A small spectrogram FSQ autoencoder, trained from scratch.
Model: 6.39M parameters, log mel input, encoder activation quick_gelu, encoder num experts 4, encoder layers 6, decoder activation leaky_relu, decoder widths [64, 128, 192, 256].
Training: muon at rate 0.0022, 35500 steps, batches of 64.
Data: trained on chords played on synthesised instruments, 52083 training examples, 43.6 epochs.
Rows from block 0 of the decoder of a small spectrogram FSQ autoencoder, named by matrix and row number. Rows with one number belong to one channel. Each number is 128 + 24 x the weight over its row's rms, rounded and kept within 0 to 255. All counts start at 0.
Before each channel's rows are labels from the 100 clips, of 14976, where the channel reaches its highest value: "strongest on" is what is common among them. Only what is clearly more common there than usual is listed. The data: chords played on synthesised instruments. In brackets: how many of the 100.
# convs0: first 3x3 conv (decoder.mid.0.convs.0.weight, 256x256x3x3, each kernel summed), inputs 64-127
# convs1: second 3x3 conv (decoder.mid.0.convs.1.weight, 256x256x3x3, transposed, each kernel summed), outputs 64-127

strongest on: arpeggio (91); vibraphone-like (31)
convs0.185 [128 132 128 128 128 129 128 122 195 134 127 150 127 142 133 127 166 126 127 128 120 115 155 148 127 154 128 123 127 128 135 128 129 128 127 115 134 130 121 128 132 129 135  66 128 121 129  96 143 139 127 128 131  99 132 132 128 128 189 127 129 128 126 121]
convs1.185 [123 145 124 130 255 151 132 151  96 124  95 128 128 140 103 127 121  85 128 129 140 116 128 157 128 142 126 128 126 155 130  92 128 121 131 123 128 113 106 123 127 130 128 135 131 127 134 127 128 127 131 149 129 138 130 115 226  85 134 122 126 129 128 107]

strongest on: organ-like (35)
convs0.206 [128 129 129 128 128 241 129 139 140 128 128 129 128 129 128 128 125 133 128 231 131 137 132 129 115 140 128 125 128 128 129 128 128 128 128 132 130 128 129 130 127 128 123 243 139 127 128 255 134 131 132 128 128 126 134  52 129 129 130 128 132 128 127 128]
convs1.206 [134 143  92 135 128 103 135  97 131 103 139 136 129 155 119 128 110 134 161  79 149 120 146  78 135 151  89 128  83 124 123 143 132 144 118 108 130 132 142  42 128 125 129 122 140 143  88  64 131 128 137 133 195 126 113 121  93 142 128 127 129 127 158 129]

strongest on: organ-like (46); root: B (25)
convs0.190 [128 129 127 128 128 125 129 124 128 128 128 127 130 147 128 128 128 130 128 128 125 112 128 128 125 127 128 128 141 128 127 128 128 128 130 129 126 129 142 128 135 129 128 136 128 129 128 145 130 154 129 126 129 128 133   0 128 128 133 128 118 128 127 128]
convs1.190 [128 132 128 128 128 130 128 128 109 151 128 128 128 128  79 137 128 133 174 128 128 127 139 128 128 128 128 129 128 135 126 128 131 128 126 128 134 128  71 128 149 128 128 128 129 128 128 128 149 128 127 145 139 128 128 128 128 138 128 127 128 128 128 127]

strongest on: organ-like (41)
convs0.72 [128 128 128 122 128 128 119 129 128 128 128 127 129 132 128 127 129 128 130 128 127 150 129 128 134 149 128 183 133 128  85 128 128 128 128 128 130 128 108 164 127 127 130 132 123 146 128 168 129 200 120 128 128 107 128 146 128 128 128 130 126 128 128 125]
convs1.72 [115 131 250 131 128  98 129 108 111 127 124 123 126 125 135  55 124 132 159 137 130 135 128 128 129 123 129 134 152 129 133 128 126 134 131 133 128 126 134  96 138 107 121 141  82 138 101 128 128 128 132 131 130 129 127 139 131 227 129 123 129 104 137 123]

strongest on: organ-like (40); clarinet-like (28)
convs0.70 [128 126 132 128 128 127 128  89 127 128 132 121 129 124 128 136 114 136 128  33 149 109 217 125 125 109 128 150 128 128 118 128 128 128 135 128 128 156 133 128 129 123 110 127 127 129 129 159 126 134 127  90 115 112 122 255 128 128 128 128 120 128 129 128]
convs1.70 [ 85 128 130 128 128 128 150 133 128 120  98 122 128 119 120 128 125 128 172 131  71 132 144 128 128 126 124 162 113 127 152 124 126 140 130 161 109  85  91 128 128 108 123 128 128 124 107 118 126 133 119 129  78 128 181 128 128 148 128 123 121 127 158 126]

strongest on: organ-like (38)
convs0.249 [111 164 129 222 128 128 115 128 128 128 128 126 128 128 128 240 127 129 121 128 128 129 128 144 128 110 128 129 107 128 189 128 128 128 120 128 129 128 255 128 128 128 154 128 178 128 128 128 136 126 107 126 122 128 128 148 128 128 131 128 107 128 131 129]
convs1.249 [135 105 255 133 125 128 141 117 122 128 112 126 127 128 128 109 125 127 136 120 120 142 128 107 128 128 115 130 139 127 188 128 128 106 127 134 128  93 111 144 136 132  97 127  92 130 126 129 129 127 131 130 128  79 134 137 144  66 133 122 149 102 122 101]

strongest on: organ-like (26)
convs0.46 [128 126 142 122 128 194 158 133 161 132 128 129 138 118 128 130 129 128 128 129 140 127 129 127 136 133 128 127 132 128 128 128 128 128 128 129 131 127   0 128 130 129 129 129 129 118 128 143 129 130 140 128 118 129 128 120 122 128 142 131 128 128 174 118]
convs1.46 [120 128 120  40 127 255 122 128 126 116 128 129 141 171 128 133 105 129 128 123  87 123 127  96 128 129  83 127 123 144 133 117 128 138 129 123 126 124 149 255 131 130 130 128 129 148 129 128 137 185 128 113 120 129 135 128 125 125 128 127 127  35 132 125]

strongest on: organ-like (39)
convs0.37 [128 133  98 129 128 158 131 116 124 128 138 129 131 132 128 112 121 128 128 128 128 148 114 129 126 129 128 129 132 128 128 128 129 128 128 129 132 152 128 128 131 129 126 132 128 124 146 124 130 128 127 128 134 127 116  82 128 128 127 129 130 128  18 126]
convs1.37 [136  42 128 128 128 126 101 127 117 113  12 128 128 127 128 123 128 127 128 117 128 101 128 128 128 129 149 130  93 255 103 126 191 139 128 114 128 128 128 125 128 125 128 129 115 128 128 107 126 126 126 108 128 127 131 125 128 140 128 128 127 126 128 134]

strongest on: arpeggio (99); playing: arpeggio down (71)
convs0.234 [119 127 127 128 121 128 137 110 126 128 128 126 130 124 128 128 131 130 128 128 137 127 127 127 122 130 128 120 128 128 135 128 128 128 146 128 126 137 132 128 127 128 128 130 128 150 128 135 128  67 139 128 128 132 127 107 128 127 129 132 119 128 128 158]
convs1.234 [136 128 130 128 127 130 141 128 133 128 129 127 124 126 127 128 119 135 128 128 122 128 127 130 128 119 129 129 128 124 129 126 128 132 128 127 128 138 129 128 131 128 128 128 128 135 126 129 129 126 128 111 128 125 116 135 117 127 123 128 128 128 128 128]